Weights of a small contrastive image-text model.
Model: encoder arch swin, encoder widths [48, 96, 192], text encoder width 128, text encoder layers 8, text encoder norm rmsnorm.
Data: trained on procedural textures in two colours, tilted and lit, 24.2 epochs.
Rows from block 4 of the text encoder of a small contrastive image-text model, named by matrix and row number. Rows with one number belong to one neuron. Each number is 128 + 24 x the weight over its row's rms, rounded and kept within 0 to 255. All counts start at 0. Numbers have three digits each.
After each neuron's rows are labels from the 100 texts, of 14848, where the neuron reaches its highest value: "tokens" is the input token at the peak. Only what is clearly more common there than usual is listed. The data: procedural textures in two colours, tilted and lit.
# fc1: MLP up (text_encoder.blocks.4.mlp.fc1.weight, 768x128), inputs 0-31
# fc2: MLP down (text_encoder.blocks.4.mlp.fc2.weight, 128x768, transposed), outputs 0-31

fc1.87:145148159112101110171101139105161168103097113127143142165159116114139123147140143165129114166067
fc2.87:126098113096125100147116178117107163096129139098103088116115098115131146154109118070127139124122
tokens: "green"

fc1.143:147164129078140097149148128103157125107119127087127091162142108087140098122099128147165154112154
fc2.143:107136115097124121126142132130110127120173128097117088135099136130161107125109143111198115140116
tokens: "in"

fc1.323:114129093119117137155130132109124152143121148086158113100144160087142105159118122136170139141150
fc2.323:151134146125160137176139111112139159161147129137120155136107124072097112105118065153123134131126
tokens: "white"

fc1.464:116115130108195121163083102123155124134131142146142113134114141155142140087159127128106123143128
fc2.464:114087153140095126139117106122152115132118145125139105135091152101099133150099160086155139116097
tokens: "white"

fc1.681:121156156137168140170136128131166088121121145105118113102126110100138173175148132146116169057131
fc2.681:103128110167117126147143145153091103136158137111101091132126116166114137086146101150134130170137
tokens: "texture"

fc1.495:133102125161153119099101106147173128152106140103114118115168124088163127102115109113128135100159
fc2.495:117141082102136153142121144124103150153146155149109136132127107146133109113109152129167128100118
tokens: "white"

fc1.496:144141139128155112149103147143132139113098133093165108116129135120156104139082143143119162102172
fc2.496:094130111136130111145128139098099161138106110127143135094133115115117125124111104082109110158131
tokens: "yellow"

fc1.676:156078114102128129114089092154128137125117150076145109134151149124136149116131141108117112133123
fc2.676:091110136122142136143114188143156114101153144140125153138127093147151113166083120163136140108113
tokens: "green"

fc1.298:166118122109126133095165159155166126112099140118139109148140100099149152122145117117121126176135
fc2.298:123149137122098146140109106112099143109174129173160128109118075121132093143093134109122166064113
tokens: "yellow"

fc1.533:114108094126158108177113090132213099139153097087108130086141143173117100130103128117134144122104
fc2.533:136085120132117172181172175136090161126127160126099116125107145124137129143121110113090147131126
tokens: "texture"

fc1.593:124136147048130126117106158140134092131104150160112136125118129133168138124113142138084113125120
fc2.593:106107146097119114135153096137097093134123159122102118138106160146103148066109096133095144109137
tokens: "red"

fc1.253:123098148090147114169092145161118130134132097123122089117124154132141126127133163104105085140157
fc2.253:133142090120095109125125073135150144130148082140096179152164125149105123116144121175131111134097
tokens: "red"

fc1.670:133127129134141097145124164141152173124139149107174073099152151051132107152096133142130120121196
fc2.670:131138162116137101158084130110122143129107117174152138107120107114169127126111129112131149125131
tokens: "yellow"; "orange"

fc1.86:130141114122147143139109132148163163118116170091140061119156134099118101148104111142106121120190
fc2.86:150156150101093098118106153114109150147172101133112136101091157138139153144134109101097164117115
tokens: "yellow"

fc1.690:098155111065131113112101182139123091169124123151101158127134136129157110118096159118113143135125
fc2.690:152129153117083133110120102146115107114127157091136124116112143112087156132101105137086112119148
tokens: "in"

fc1.231:149094141134160149103128117123156086129134104158132169151136131107125161143147116117074125124122
fc2.231:135115136128118128117062116145106138082127123168117110175137096135117132093167154149155146143180
tokens: "in"

fc1.13:131109108107132137128152128120094130122132136110108093139147119096195121130128111144144128149148
fc2.13:146106124164165089119094141126171084156094128140139096105121122144160131155124128139131127110110
tokens: "orange"; "white"

fc1.605:107096145088132097155112080149142137098136120143131156122155140147142135109130116159107095129149
fc2.605:124154104122130124147142144100099133129130129138094122131090083133135136118142146143130156143135
tokens: "green"

fc1.187:155123146109156107150130178148153131144128139172130151138108085099117146110118143135113115189117
fc2.187:135119126137105115122109146143136150098134149134098155138134115134127151127114175104105136080153
tokens: "red"

fc1.750:151126115121130130128123140100132135163114176069152087129139128085145101143113139120139147088174
fc2.750:146121134132114155155094153111119127115163155095137144108102100101145141114113101154116127156143
tokens: "white"; "yellow"

fc1.673:128103114153145107148092098143127136105126103139134110137145165147128120094157148109091110133140
fc2.673:129103126119129129118136125101197143139094078123125114124172150179147115123142090100163116127127
tokens: "white"

fc1.621:154125149133136110103102108168145129075145151135141123096105158112120104131117115123110118151129
fc2.621:126111124122126154110144153078148123160105101143127152087154114107103118122088182158161119109118
tokens: "white"

fc1.511:132136115113123131161093078081135164140133096147150121105129113122149093164097175117155137092141
fc2.511:145161151147110105135153169136122119162112151129118119115114162131112113105135093146148110148111
tokens: "green"

fc1.252:129156094081165106101127183150090121155138137153135144142089099151123117101144117153114090138119
fc2.252:116127145126125118101067072125154108153125139142147083112113140154110135141130138120098125111124
tokens: "red"

fc1.305:111124143102101138154121132110134146136134166098146122111144126073143123151103098115126128144175
fc2.305:104134133151094116134128141137131154108133137153156087121099173133079145110128094136128146129138
tokens: "yellow"